Rows from block 3 of the text encoder, named by matrix and row number. Rows with one number belong to one neuron. Each number is 128 + 24 x the weight over the matrix's rms, rounded and kept within 0 to 255. All counts start at 0. Numbers have three digits each.
# fc1: MLP up (text_encoder.blocks.3.mlp.fc1.weight, 768x192), inputs 96-191
# fc2: MLP down (text_encoder.blocks.3.mlp.fc2.weight, 192x768, transposed), outputs 96-191
fc1.627:157128128128128128128128128128128128128158128128128128128107128128064128085128128128128128128155128128128128128128128128128128128128128128128175128097128128064128178128128128128146128128128151128128128128128095128164128128128164187128128128128163128128128159128128128128128128090099128128
fc1.628:128128128206052093160167168151128128096086162128128128128164128128128089128128100092128176128128128128128128128128143128128128100081128128072128128115128128138045128128082128128182128128128128128166128128128128128128057128128128128180128128128128128128173128128162128093128128128128128128
fc1.629:090128171205128151128128150128179128128128128128193128210128128128128151128170128128111128128128128128128128099128128128128128128128128128128163128128074128128106128128162175128128128128175128066128128167128128128128128128128154128128113128074064128128128106128128109128128128128128063128
fc1.630:128185190128128128103212053128137128128128128128193051165128169128128128128128128128166128128128128051128128102128104075128128070128159128128205128128100107128128128128167093128191072086128128128128128128128128128128128102165128128128128128128128128128128128128128128128128128100128128128
fc1.631:128128128128128086128153128128176128128061128128167128128128128128128128128101158128128128128128128146128128128128154128128167128104158128128152128128128128128128128128128128104156128128128146128128087128094128128128146153128128128128128170128128128128128128128128155128128128128128128153
fc1.632:128128107128157128098128128128128128101128128128128128128128128128172128128128128128128128128128164089128128128128128086128128192128128174128094128128128128128128128087128128128128128128108128128162128128128201128086128095128166128165128128128128128128128128169128091174149086128128128128
fc1.633:180128128128128128128128155128153194128128128128128102081161182128172210128097109128128128162207128128128128094128128128128128128093128128128093157128128034128164128097128142128128128128128128074169128188139145128128128128177128128128128165128128128128128128128184099128128128128190128128
fc1.634:128154128102091128128128128100128128100156128128128161128128128108104128128167128101128128128128160099128128128128128128102158128128128146128128128128167128128128128128128128128128156128128128128128128097128128128128128105128102106156128128128093128079100128128128149128154106128128128128
fc1.635:128128128060128128175128161128128128128128128128128128090128128087128152103128128095128075206064128128128128128191128066128090128128128151150128094128128146128128128128128128128128102128128128128128128151128128087089143099128128128128086128128128128097128128128128079128128128128128067128
fc1.636:169110128128128128150128173128128128128128128097128158128128128128128128128157128082128144128128128128128097128128128128128101077128084168128128128175128128157128074128107128164128128128128128128128128128128128074128168092128151097128128163128128128128128159128128128103128148128128128128
fc1.637:128128128128128128128091104052091128128128128155156128166128128128128128128128128128184128128128099168128128128128175057128174128128085128193128128128128128128097128094171189128128128174128169164128128178128128128100128128079128128103128128128158160128128128128128128128089128128128128128
fc1.638:101128128090128128128128128157146128128128128128128128128128152128154128148128128107128128150128128128128128128163128128128128098128128161128128128128128128100128128128128128128128128128128128128128163128128128128103128106109086128128128128128128128109128128128090128128152128128128128128
fc1.639:181128128128184128161078068128128128128147174128128128128199128128128128164061153128128128128093128107128084049128128128128188156128128128128128179086177084128128128172128128128128128128184128128128155128128098128076128128115128128128128128128128128128128128128128199128128128075128128128
fc1.640:128128128128128128128128128128128128128128128160128128128128128155128128128100128128128128128128155128092128128128128128128128072128158128128128128128101158128128162150128097128128128150150128128128092128159128128128128111099128162128159096128128166152102102089128128128156128128128153128
fc1.641:128111213174175128128191128128128128128160184165128128128128128128102128154128091128083128128082128128128128152208128083054128128128014128128175128128128042128197193052153128128128128128128128128128128128128180128177128128178128105086128167074128093128128155128128070128128128128128091128
fc1.642:082128128100128113128100168128128128128128128128128128084128067128128098128128087162090155166128128128082128128128172128128128128113128128128128128128128128128128128128128128128075128206099084107076128128155128128173128172128128128128128128128220196098164128128089128102128128128128128128
fc1.643:128150128128128128128163128128128128161128128128128068128094069128093090178128128128091128101164128184077128128128128128128128128128054178176128184128128069128128128128128083103187128161128128157128128173120165153101225128099087128128173128128128128128128128128128128128149151185128055158
fc1.644:128107128128128128128128100085128128128096105128128128128128128128128128128128128109128110128153109128128128128128128128128100128128141128128128128128100162128128128128128109128128145128128128128128128106108128128128128146128128106105128128128128128128128128128128128128128128128128128128
fc1.645:104166128175164128128128128128128104098128128128102128128172128103128170128087128128178082128128128128128128128128128128128128104128151113128128164101109112128128128128128128128128083128128089128128128128066128128128128128128072104147128128128128095098099128151128171128143128113128103128
fc1.646:171209128128157128128120107128128128206205128128128128128128128050128128128128128128058128128128128128128128128085128128128128128099128128128128128111128092128128128128128128128128128128128128166128128128106128128128128128128128164128128163171128128176128071128128128157189128128051128178
fc1.647:128128187128128128089128128128128128159128128081192128097128128128128128128128090128128128128098128128128128128128154128128128079128128062128159105128071128128172128128128128154128128096102166128128128110094164088128168128128128128128172128128128128128100128128110151128128128128189128128
fc1.648:128128128128128128128128128087128128128128128128146128128172111136128128128128128128128178128128147099128128099128175128128174128164128077128128128128166128097098128128128128128128128162082128128093128128107128128128102128128128128128128128128128162128128128128128128128128128128128096128
fc1.649:128128128128128106128128164128128128128128128128128128128128088184128128128128128155088128148179151065128128128102128128188178089128128070128128171128207128148128153128128128181089141128128128078128094128173093128086128128128157128184128128128106128128175097128128128128128101128128128128
fc1.651:230128128161059128128128128128081089170128128188128108082128176128128165128128128128128128128148076128128128064128128128185128071128128128172128188086128128128128128128128180128156128128128163128128128128087128186163107203063051128128244044128128128128128082128128128128128128128128093128
fc1.652:128086091128128128128128128128113203128128128128128128128176128067128148128128128128128128128076128128160128128072128128130128128128128128128128128128128086128128079091162128128103077069099181128110128085128147128128128128128128067160190128128128128128128185128128194128128128128128128128
fc1.653:128158128161128168128128084128193128128128128128128076174160187128128128128128152128128128128128128128190128128128128089128099128128128128128188128128128128128128128128128128128128082128128128128128128128128162128128128128128128128128128093128098128128128128150102128128157128128128153128
fc1.654:171103128128128146128081128128128128128128086128128128128128128128168189128168153089128128128128161128128128128128128128128128128128096128128098128167157128128128128069128095128128128067096128175128128128128146128074128089128103122128128128128128149128128128128128092128128128128128128128
fc1.655:128148188099128128159180095081128070097128128111113128051078128128128072145091128061128128128128128128128128128128128128128105128128128071128106155166143128128128163128210174128169128128097093128128087065113128128128128128128146128128128128128092128128058128128128128128098128146128128176
fc1.656:184128128128121128064128205128128128128128136098157128128089128128128229128128128128128128128128128128128128128128128176154026042179152059075128128170128128128128128090168128128128128079128171128128094094128153128128128128146204128128075128128128173117056128089128128128180128128128128039
fc1.657:128128072039066128128128128128128128128057128128128128128176167187128128128078128077128128128171128086128128149128128128128066128128121067128163128172102171128128128128128128128193128128128128128128128128159128128128128188112128128180128066190128128128128107128128128158128172087128128099
fc1.658:095128182128128128128128128128100128128128128128152128097091105128128128128128128151128092084128128128128128128128128128128128156128128128128145128128128128093128128128088128128128128147128128098151162128128128128128128175154128179128128128109092128103128128128128128128128128128128128128
fc1.659:164128128072128128101128087128101128094158128104128101097128188128128128128128153163170128128162145128128162128128128151128087128098128128103128128128128128107128128128128128163096165161128128128096101128128128091128157150128128128128149084128128128128097128128128170128128128128128128128
fc1.660:128165128172128128128128128128092128167128128128128128128174067128192128088128067128061128174067128169128128052128128074063128128128128128128087128078128060128063128086128097128128128128190128128128128154173152154128128096128092128128128170128128172128128128128101128109170128128128128128
fc1.661:128097128128128105103128148128128153128150128163128128128128161106128128128128128128128095170128128128128128150128045128128128128128143159128128181128172128128096128091128128128128155103128161099128128128128128128128084117128128128152128128128128128128128149153154149128084128128154128128
fc1.662:128128128128128075152104166165160128128128128128149128128128128128157128128128095128174128128128089128128128128128153198128128128128187128128128191059128128128128128160128112128128128128128128128128128128128128128128128128128128128128090160128204128195197154128128078128092128128128128128
fc1.663:128128128072150128128179128128066172128128128128139128128128128128128158190088067128128172128128128128128128167128128128128128128128163128128156096128128128128128128128138128128128128152165128158155128128154128128080128128128080201128128128128175160128128128128128170128128128128203088128
fc1.664:108128128128168097128128103128128193128148128128128128149128107128128128128128128093128144128128094128165128128128128128128128128128128128128162128128128128128128128128128128128148128128128183128128128128128128100128128155128128128152128128128168128128153128106128128128093128128158087128
fc1.665:128128128128128128081128128128128128128150128128128128128128128128128128128128083097128128128091156128128128128128128128128128128128128170128128128155128128128128077128128128128165128128128128128128128128128128128128094128128128128128128128128093128089128128128128128128094168128128128128
fc1.666:128128128128151128128128128128128128087128092128128128092128128128116128128128128070128097128128128128128153128158100092100088186128128128128128128128095128128128128128128128128128100128128128086173128128128128181075128128128128128145092090104128128085085159128161128128148128153093128183
fc1.667:128104128128084128128091152128128128128128128128128173128128128128128128128128202128080128128128128128128128087202128128128128128128128128128073128150128128081099200128128203128128081128128128128128128060069128128186097031128190128128128128128157169128073128128128128128128080128153185085
fc1.668:173128163104128168128104128163069113128128128096128104028128128128128128128071128128128128128128128128128128128128173128091128128128152128191128091128128128128202170128156128087128194128128095085128128128128128128128150128128128079163128128124128128160084105128128128128128074157147128128
fc1.669:128128128128128074128128091128128128128065128128128066128128128128128086128128184128128128128128128180091128128071128206128128128090128082081084128158128128128128128128128128128164128128128128128128128094061102128167128128128128128128128128128128163128177128155128128155128128128044147128
fc1.670:128128128091128177108128066159128128128128060128162097128128076090128128101128128128128128102128091047153128128128163128128128107128128161128128101128128062128128151128128128128128128205128128096128128128128128128128128128165128128128128128128128128128174128128128128128128162128069128092
fc1.671:128128128146128128092128128139128170128128093128128089128095128128128128087190128128128097128128128128160128090128128151128128128128128169174086102128159128053128112090128128128090128094128153128097128160152178128091075128081078128128128128128076128128128094128128085128128188128100160128
fc1.672:128128128128153128128128148128155158128128097128128128128128149128128128128154128128128128145128161128128128128128147128128104128128106128128152152128128128128128165128128128112153163128128128128128128128128128128128128099108128128128128128128105128128105128128128101128128128128155128128
fc1.673:192128128128128158128128128128183128128128128128169128128154128128128128128128128161148128128203128176128157168128128128107128128128156205191172128195128128128128074085128128128088086128128054128088059128128175128128203128071128128128119128128128128128128055160166128128128161170128128237
fc1.674:091084128086128128128128172128128093128199128128128128128128128128128146128204105190128078128128128161128128128128128128150083128128128128128128143128092029128128079128128149128093055128128128172128128191128128106128085128128097083080096128128086085128128106128170128128068185128165128128
fc1.675:128128128128128128128162102128128128128128128128128128088159128128128128110128128128128101100128148128151103102148128128159128128128128128128128128128128128128128128128102128128128128152128128128128128128128128128128128128105128128128128082128149128128128128128128128128128128128157097128
fc1.676:128052187082128128167128171128202128128077128151174128128068128128128173196180165128128128128128128179094128128128128128142128128192090191128128128104128128128164180128184128128195128128128128128170128081128128128128158128128082175128128128203159128128128128128098128128128170128128128128
fc1.677:090128128128128128128128128128076128128128169128113099128151104128128128128128104128128128128147158128128170128164128128091077128128164128128128109128115109128160128128128128128128102128128128128128152111151158104164128128128128128128153128128128128128128128143128128128150128128128128128
fc1.678:128128128102128128128094080128128128128128128128128054145096155128128109128128088128128128128128178165089128155094128128128128106128128128128159128142128128147157128128152128085128128090128173128128128128128128128128087128128128128128128159128128128128165099109162128128128128156160128159
fc1.679:128171128128128128128055128128079077128061146128128128128150087128128128128128165128128128128128128106128128128107128128128128128082128128188128161128128128128128128128128128154128128128128128091128128128170128128092128128128128128102128128146090128128153128089128128128128128128075128060
fc1.680:128128149151128058128064097128128128128128128128128128128128128062128128128128157128080128128094128128128128090109089136128128128128175128128085173128128059128128128128128114128128128128090128128128128128128128146128128128128128128128128109128128128128128101072128128128128128128128128066
fc1.681:128128128128128128128128166089128128128128092128176128128091076176128188128128128151128181128128128128128128128154192128128055073128104128128128128128080128128167128128153096128097095128128128128128128128128128128152128128128175128128128128128090155128128128128128128067128174085160084071
fc1.682:128128128099128128082128167128106128076128095128128128128128128145195128166128128074156128128128172105128158128054128128128128161128172128171128193066128128159115072128176128174128128128128100181128093128128128128064164053128128078186177096128079128074128128098128128128212098112128128128
fc1.683:128163091155128082128128164094128128128128111128128128128162094169128128128128128128155163128128128128128128189128128094128128128128128128128128128128128128128128099128128128128159128128128166128128128128158093128128128128179128128128128128170128128107128128128128076128128158162128128128
fc1.685:128111128128128128161128128128155128155128128088128128117128128176128095128128128128128159128128128128128128128128128106128128089128128128128128075128128128128080128153128159128128128128189128100128128099128128128128091128172128128128128128128128166092099128128128128128128128128175128146
fc1.686:128108106128128128128128128099128128128128128128128128128093128128168128099128088101106128161163128128151128128170128102128161128128128128104128166154128128128128148164085128128180128128128128128115155128101128128128128128171100128128128128158128128128128128128128128128128128128128128096
fc1.687:128128128128151110096128165128128128092163184144128099163095128128090128128088128107128128128128128166128128128128128174128128073128160128172128128128128059128179128128128128090128068128128128128128094128155162128128075128128128181094128109147128128158128128100114165128128128091155128128
fc1.688:128128128128128128070128128189128128128128128150128128128128128128128103128128051128128128091128128128128154128128105128128128128128096128074058128128128092128128128128128128128168128128128128181128128077128128146117128128128128128128074128128128128188087128166166128159035128128128128165
fc1.689:128128080128128128102086128128103128163128128196128128128128128128186128128128128128128128128128128128128063101128095128128128128159149128087128064070128128147128128128166128128128073163128128128128128066128128128128128128128128203128128146163102136065128162128128109128075128128182128128
fc1.690:128154128128178128143128128084128128128153128128128167091104128128128128103128128128128128154087128097094192128156128128086128128128128128149173103128128092087128128102128128128128128160095082128128128128128128128150114128128128150128110128128105128128128128128128128128128128092101075095
fc1.691:128128128128128101128128128128149128128156128128157128128128128128128104128128128128128128128148128128128091146128108128128149128128128128128128128128128128128128128081128154128128128128128128128067128128128164128128128128128128128128128128128153109128169128128128128096128128128159128128
fc1.692:128128128128081128128128128128128197172128128191176128128128128096128128128128161128128164128128128128128150057110128128128165128128106128128191128161145128092083128128077128128128155128128128128163128128176175090128128128128128169128095105128128150128148128128152128092128128092128105128
fc1.693:128198163128128128128128128128128128167128128074128128128163170155128128128128128128128128192167128128128128153136128128128068128128128149128128128108076100111128070128128128128128128128128076128128128128128128128128128168094128097087128087092128128107128080128056156128128128128128128170
fc1.694:128168088128128128128128128128128128102101161128128128157180128128128128128128112088128153128128169104128128128128128087128128128128104128128128128128106128128128128128128128128128158128102095128078099084128128128128097128128128128128102128128079128128128104139128128104128128097128128092
fc1.695:070128174201092128128106058107128186128128182128169087093128128170094128128101128128090128128128128128128128128170197128128128128120128128128128100128128128128128128128128128199128159128128128128128128147128166128084128128128060104076128128128128128128128157102175077101128128128128128165
fc1.696:128062163095128176128128128128128128128128128128128176097128101103128128128128128128079128128128128073128128172159128128162128128128094128128128128128067143128128128128128187128128128145128128090128128128128090091150128104128156128128128088128128128128076104104128111128160128128101128157
fc1.697:168128095128180128128096164128185109128092190128128128144101128128157128128094128050167128128128128128128178128128128128143079128128128128128071128128083128128128097128090128128128128128128128098128128128128128128128128128128128167128128128107128085128147099128128128128067098128128128128
fc2.627:128095128128128128128128128128151128128128128128128093128128128128128107128128128156128086128084128128128182172091128087128128128128047095128159128128128128167128168099128093128128128128128128128128128166128128128128128128128128114128128128179128128128161161128128157128128128128170128128
fc2.628:097103128105115128128070128093128128152128128128057184128128128128128128128128128128128128145164128128149181128128128188128128128085128128128047128128128194081128128111154174164128128181057163128128128128094128128128134128128128128105128128097198099184128153128128128128166181160128128128
fc2.629:165128128086128128128128050166128128074100128128128128128128177128128128128128104128128128128128099128128128128116128153093128128089128128128128078128128128128174128165128082128092161128128128169094128128128158168128128076128128128128183153128128128128128168091178128128128128128086163192
fc2.630:128128128090055166075128128169080128128128072128170051128128128128148226128128064172175128101172128128128080074128128128128179095128171128128128128128128128128128128128205150128128128128128247158088144128128128164128195153159163128128236128091128061128128128128128128128128128075067128128
fc2.631:128148128128153128128085157128128128099148128165099128128128128128128128128155128155128128088103128128128128128128087088128105128128171128185128128128128128128105093128128128128128128128128092128128128091128128128128128113128128128095128085128128128128128128128071128128128128128128128128
fc2.632:128128128128104092128128128128128128128128128128128128182128128128128128128168080128128081128128128128128128128128128096128128128128128128176128091153128172161128055128128128128128128128128128128128128128128128128128128128128092128128128128128156128128086128128093128128128128128128128128
fc2.633:128128086128128128128128157128128081193128188070128128128128180088191128128128128169128128091128165155128094128128128128128170086128128051128128128128128173110128128128146128128085128106128128076128188128128128128128128128128176078128128161128128064128128128128128128089180128128128086128
fc2.634:128128128128128128128128098128128128157128102128128128102128128148158128163153101128128160128094099106147128128128128128128128128128128128128128128160128128128128128128163094128128105089128107128128128128128128100128128128128158090128148104166128128128128128128128128128128128128128128128
fc2.635:128128128175128128128128128128128128128128128155096188128081128143128128128099128128128128128143184158128128128128128093128128172094083113128128128128128128128128128128128128128188128048116128128128128128128128128128099128185128128128149128050153107128128128110169159128045128128042100128
fc2.636:075088143128100128093128128128128091128128128105145128162099128128128128128128128173128128128128128128128128128106128128107128128165128128091128102128102128128162128154128128128128128128080128128128082128128128105128128128128128128128128106128087128178128128128173128164128151162166161128
fc2.637:128128128094128150166128128128167128128080128128128095166078128128128128169128128128128159057128128128128158091128187186128169128128128106128128083128128128128128128199150096068128128084128128128128128128089128128128128128156128154128128128128174128128179128128128128128128128092092128128
fc2.638:128128128128128128128128082128128128162128128128073128128128128128158128128096128150157128128128128128165128103128128159162128096096128128128128160105128128128128128090128128128146152128089128128128098128128128128128128174128128128100128128128128128128128128128162128128095128128128128128
fc2.639:128128128179128191128128188198128128174128128128157143128206128128128128175128081128128128128181128128128128128128080065198163128128128128128190128128128128128128096128187046128128128128128097128128128194156074128128086068163165128128128128161098128128128099128128128178128128128128159128
fc2.640:152128128128128164155128128128128074128128128103128128103102128128128128162128128128156128128128128128128128128128128128154128148128128098128128099107155091128128128128128128105128128128161128128128155128128089128128128156104159128152108128128103104128128183128083128095146128106128128100
fc2.641:128128174128128070195128189174128128128165185092128171128031179128081178191128128184128128128098165172128041128128128128097176128092186050128128097173106128074128091079128174181000128128128128128069128128128195128128084128128128128128069128076128128094128232167199128030128128128128128128
fc2.642:172169149128128167128128128128128128128092128128128128201128128128128128128078128128128093128094128168128084128087128128087128095153160128128128128128128128128128081128128128085128128112128128128128128128128128128128128074128128128128089128128128072128128128128160151089128154198128191128
fc2.643:128128120114128128128128128109128128095152057192116128128128181128128128128128128074128128128128128128128128128193128179128128128128128084146128175128128128128128128128106202128128128128091128101152128128128128079128080128181128128128128090128128128128089071089128085128076128128128128128
fc2.644:128128128155128152128158149128128128128160151128128103128128128128128128105162128128156173128082128166128128128128128128128128098128155128101128128128128128128128128128157168128096128099128153128128101128128128128158128102108148128148128128128107128128105104128150128128128128128099128128
fc2.645:128128128128128162128090128128128128128128128128128128128128128128098128158128128128110128128128128092128128128128087128179172128128128162128128077128128128128128128128128083128128128128128128128128128128128128128128086128128169128128128128151128128128128128128128128128103128128128128128
fc2.646:188186128128128128186128128175128128219171171128128128128128128154128128128096166128068128167059128128190128128128128082128128128128053128150165128128128128128089128090106128128068128171128179128128128128185128128128128085202128128211128128128128128128128066128198128128128128128128128128
fc2.647:128128128128070128128084128149144128128182128128128128078084128128128153128128076128128128100177095128128128128171097128128128128128076128128128128128128128169128128067085086128096171128175128128128128181128128128172128101075128128128128128128128128128128165128087128128128160128128082128
fc2.648:128161128128164128128128128128128128150128128128128128128085128128128128128128128152128128128181105128128128128128159128173128128128128128128128128176128128128128076128162107128128128128128128179128128128128128128128175085128128154167128128128128128163128128128128197186128128128084128149
fc2.649:128128128100128128128128128128128128128128128128174177128128128097128128128128096128128128128128128128128128128128157128128128128128128128128128128080128128128128080171128128128128128128071184128128164166128111099128128128128128128128159128128128112128128187128128128128128128128128074128
fc2.651:066128128128128128128128128179128128128128172128128128128128092128128128128128128128086128128165128128110128096128128128086255128078175128091128128094096128105128096174128128128128075220128128128185128186128098128061128128128128089077128128128128071128128128128090128128128128128128166128
fc2.652:128128072128128128178128161128128086128128160077128128128128128157202128128128167153128197128173175128128146128184083128080128089128128128128095093128145128179107128128128039128128176170128095100128128128144153128128128084128180154128066128162128128128128128170128086128155128128128128128
fc2.653:128128175107128128128128128147082152128128128128128128165128128128144158128128128171128128161082128092128151128128128128151128128128175157128128128128094128128128128148180155165104168128128181153161128128154101128128177128128128128128156128128106095128128167128128128128128128090128128128
fc2.654:128128128128128128128128128128128099128169128128128128168128128128096102128128074128128128128128128128128108100095128128128128097149128095128128128146128128128128128128128128128104128172128128128128109104128128164186128128128194128128128128092076128128102128091128128128128171128095088128
fc2.655:156128128128154128128128090108128128163128128128128128128063128128088155128128128128128128128128128128159128088182206128128128128128128128128128159128128182063128055128068128128128159128182128082128128128159128088175069197128154128174128128190128098158128158157128167128128083109095128128
fc2.656:128128128170076198097128175128183128128174103128128155153058128128128128128128128128128128104171083128128088055128128128128128128128128082078128128128128046128128098128128071128105089128128128158128128128128128128195186128128128167073128050128128182128128128128089128128128128128128128128
fc2.657:128128070081128208128128128075128103128128128128159128128128147177128128128128188098163128161106109128128128100128157128165128128172155031128128128179128128128128128078128056108128128128128163146128154128216150128155159128128128128170128058195128128128128128128157128148087128128128066072
fc2.658:148151151156128100164128128128128109128128092128128161128079163094128128128128128128128171128128128153128128128128128128128172128128128128128128128128159128128128128128128128160128102105128081100099082128103097105128089099128128128128128096165160128128102128116095128128128154096099128128
fc2.659:128128128128128128128128128153128128165090128113074128128128128128128105128166128128128090128128128128156094128128168128128128128178085128128097128128079177128128128128128093113128128128128128128128128128128128128128111128112128128128128128128128128128128090128128128128154088181146128089
fc2.660:092128243128128128177128128128163128128128128128128173128128128128128099128065092092128199170128030183170128128100128128067128161128128211128128128128073128128128128128128180093075128203128128182146128128128103128128128049157128128128143160128128128173128128172128128128128128128128128076
fc2.661:128128128128157128128084128128128100128128102128165128155128128128128128128080109155128128128128081099128128128128128128128148128128128128128167094100128128128128128146092128128100128128128128128112128128128128153104128128128128128103128128128128104159128112128086128079128128128128086153
fc2.662:128128128128084128073128091128128128128128128071128152164177128128128128128194128128128193128098128206128128128128128128099128177104081128128128128094128063128087128128083128162128128086128177128128128190175151128107128088128128094128128054128065128128097128165128182128128092164083128165
fc2.663:128128128128094128128087163061128096181128128128128128163128214128077128128083128128128066128175065128096128185128128128128128128128128128128128170128128128166128087160128128128128128087128071128128128128074128128128128128128157128192128128128102165128173128128128128128128159128096128128
fc2.664:099181128128128128128128146083128110170095128128128175128128128128128085179128128128180128128128158128128128095157128101128128128128128128128128128079128128177160128191128128089128182128128128128128128187128128128128128128128175128128128128097128108128128128128167128128144128128128128128
fc2.665:102128128097128128170128128097128128128128128076106096128128128128147159128128128162157128100128128128128128165147088128099158128128154128102097095128128128103128152128128128108128128128086163128089101128128128128108128128128128081128128128128128128128101128128128128128128128099128128128
fc2.666:128128128128128128128097043128128128128128128128174128128128128128128128168128128128099128128128174128128128058128157128163128128061128128128128128128128128128074128128166128128128128128128128128128128128128128128128093165128128128128128157142128128128128128094128128091128128128128128083
fc2.667:170128128214174128196071128128128128128167191128084128128171106128128098189057096128063128128128071128128128175128128075128128128128128060128128128128128128128073128128128128128128128128096101128128128094128128151128128128045128128095128128080128128128128185111094128128128128128128128128
fc2.668:128128128183128128159128077128128128128158160128128128102159128058128128078128128106128061151085128150128128128128103128128128128128128128128128128128128149128128128128099128128128128128169128070128139128128128128128073155128128128128170128157128128128128128090128128128128128171128128128
fc2.669:128100097128128128128128128128067175128128128085128128128128128128181128128200128128128128128128128190187128128128128128128128128074128098128128085128128128128128128128091128128128128128128128088128128128128128128198128128128128180128128128128128128128111128073157128128128128128128193128
fc2.670:179128128075128128128128128179128128090128166128128128128128128128176164070128212181187128128128153128093176128128128128128128170179128128128128128194128180128128128128128128128191128093128182174128074128128093128128110128128128102081128128128128085128128128151128128161128128075128194128
fc2.671:128128128128128128128128128128128128085128128128128154128128128128170128128128128128128128128128128128128128128128128128101128151097128094128128128128128128128128128128128128183128128128128128090128077128128128128128128128128128128128148128128128128128128161128128128197098128128128128128
fc2.672:148128148128103128093128128128128128104128157095100128148128128109128128128081128128128128128128128101128097128128128128154128102105128128128106096128104151149128128128128128128128106128128128128128101128098156155128148152128128154128154128128128128128128172128158128128106128168128128098
fc2.673:128128128079128086128093128128128060162128128128128061183128128128128152128084128085128128128128128128128128128162128128162192128087128082128128182189154128128128128161128128128128175128082168107128102128128128128128128095024178128128141128128172128128128128128128128128128128128128103128
fc2.674:128128128128084128128128151160076128147128139128101128128128128128128098128128156128128195128128128128104090084087128128104155128128167094128128128155128128128189128082070088180128128128193128128128128089128128128089128128128200128102128128128128128128128128128128091128175171128128128128
fc2.675:128128128128128106128128128128128128128128128128128128128128128128128101106128100157128128128128128128099128161128162128128099128100128128128128128128128109128128128088128157089128106128102128128128150128128159128153163128151108128081104105128128147128099165128128128128128128095100128128
fc2.676:128128128151128128128128128128220095080128128128128128128149128128195222128128128128194128128128128128092128128161128128172128128092128085128170050167128128128101085215173128128128128128128128096128128079128128128128098128069128191075115128128128128128156128169128179128128128109128128091
fc2.677:080128128128128128128096105128128128182128128106128128128128165128128128128074128128128153128102128128128128128103128128158128128128128128128128128128128128128128128128128128128128160128088128128128128158101110145103097155128128128128128128128128128128128100128128128161128128128128128128
fc2.678:095128128093128141187128128104128128128128128128128128157148128128128128184128101128128105128157075114151128128128128128115172151150128099178128128128128128128170128172128128078128128128128076128128128128128128093097128168176128128128128128128128091128165128128128128158128078128097128128
fc2.679:128124128167128128159128108128128169128128038086128128128128128128128128128174128128128128128128128137128060128164128128128128128128065128128128128128128128128128128128084158175128176128128175128172128128128128128128128128128128049128128128128128128168128128128157128128128128128128128128
fc2.680:172159128177128128128128128159072165128070128128096128073128128128128174128128159128128128084128116128128103128175152128128128200128115107079128128128086128128112050128128128128128128154160128128128128128128100128128078128128182128128128074054128128128128182151183128128128128128128128128
fc2.681:128147191128128128100128128128128128128128128055128128128067152171128128168128103128128128128178096167128092128128128175128128128216128068128128128183128073158179162128128072094128128076092201157128178128128191128128128077128186128128128128128066128128084128128128128128094128128099077085
fc2.682:128164081128128128128128128094128128128182128154128128168128128075190128128128128166128128128128128128128128128128128128091128104128128128128128103175112091128128128128128156128178177128128128071128177087128096128128086128128111160128128128128128128156182128128128128128128128177176128128
fc2.683:163128128099073128128128078128128161128128128128099128128092184128128128128128128078128128182128128128128128128128158128128128087151128128128128128128128096128128165168128128128128189128075128128174128128068165128128151128082176128088128128110128128128128128128166180103128173128128128128
fc2.685:092169128128128128103128128128128143128128128128128128128097128104128151172128128128128111161128128156128128100128128160128128128128180104104128165078128128128128128166128128128128128128128101128168128128091128128128167128128156128128128103128128087128170128128128128128128159128128128128
fc2.686:095128128159128128087128128093081128128128182108128077128128108097157128128098128128128128092128128155148103128128172128128128128128128128128128128128128128128128128128173128128128128128128128128128128128128128128157128085128082082128128128128128128128128128079128128085099162128128128128
fc2.687:128128128128106164187128128128161128128128128070191128128128128197128128128085128128153128128091128128128140103128128111128128180128128128159128128128102128087193128128128128075128128128128128128128128128094128128128128128074128083128128166128170128128175128128128103128128090128128128128
fc2.688:091128128075128178128128128180128128128110128128128128128149128097128128128128128082128128070128128140128128163128128128128128128128128128128128128128128128128128050128128128128128128158128128128158128128128128128128128128128179128128128200076128128128072128157128085128128128128128128074
fc2.689:128128128128128128128128156128128128128171164105128154128128128128076128128128128128128128128154128128128128196128128128128128150128195128128078128128128128128128098128128090167128128082128128128166128128074128128128128128092167128079162128128128087128179128128128128103045180128111167069
fc2.690:128128128128080128128128128128157098128079128128128128128128128128128128172156128085069128128128109128096128128079128128201109165128128128128085152153108128093128128169128067128097159108170165128128128152128128128128159128128098128128128169170128128128189128128171154148094161161156148128
fc2.691:128104077128128153085128128157098128161107128128104128128128128128128128128128128172147155147094128128151128128128158128128128071166128128101128152128152128128128162128107128128128128128081128128106128161128101128128128128128128128128128098128089160154128153128178157163128128128098128128
fc2.692:163128128128128128128128156128128128128128079128128178128128169128128091172128128128128093128128128128128096166128153128128082128098128159128128094128128128128185128128128128128128128128128128167128128175128128128128159128128063093128128184128128128128128128128128128174128128128128128128
fc2.693:128128128157128164128128128159128128100128128150128128100128128128128128128128128099128128128081128128128157089167128159128128128128128128067077128167128128172128128128128089128095128102128128128128128128128128109128128128158128128162095165128128099128128128128128128128094086128128128128
fc2.694:093128128128128155128128128128128128169128128128089128128100150128128128084128128128128128128128087128128128128128128190128128128128128128161128128103128128128128128128128166155098128128128128128128162128128128128128128128128128097128128128128128128128097128084128128128164128128128128128
fc2.695:128128128128128128128128174128128094128128128128128183102183128079162080128128128112128128128152057157128128142094128128128128149128087128128128128128128169128128128183098063094166164128128128128128128128178128128100128128128128128170128128175128128019128128128154128128128074170135128076
fc2.696:154154128128128092128108094128128106102128161169128128128078158128128128128128128128128128098128158128128089128128128128128128161128182160128128128128145128088088094128159128155104128128128128128128128092128165128128128128128128100128164128128128159156146169157094159128078128073128169128
fc2.697:128128128091067128082128128128128128128128128128069128128128094128128128128128128128128158128128105093128105128128128182128128128128128128128128128128128128093128128165128093128128128103163128065128165128128128145159091128128128128109100128091128128128128128128097128128080189128128128128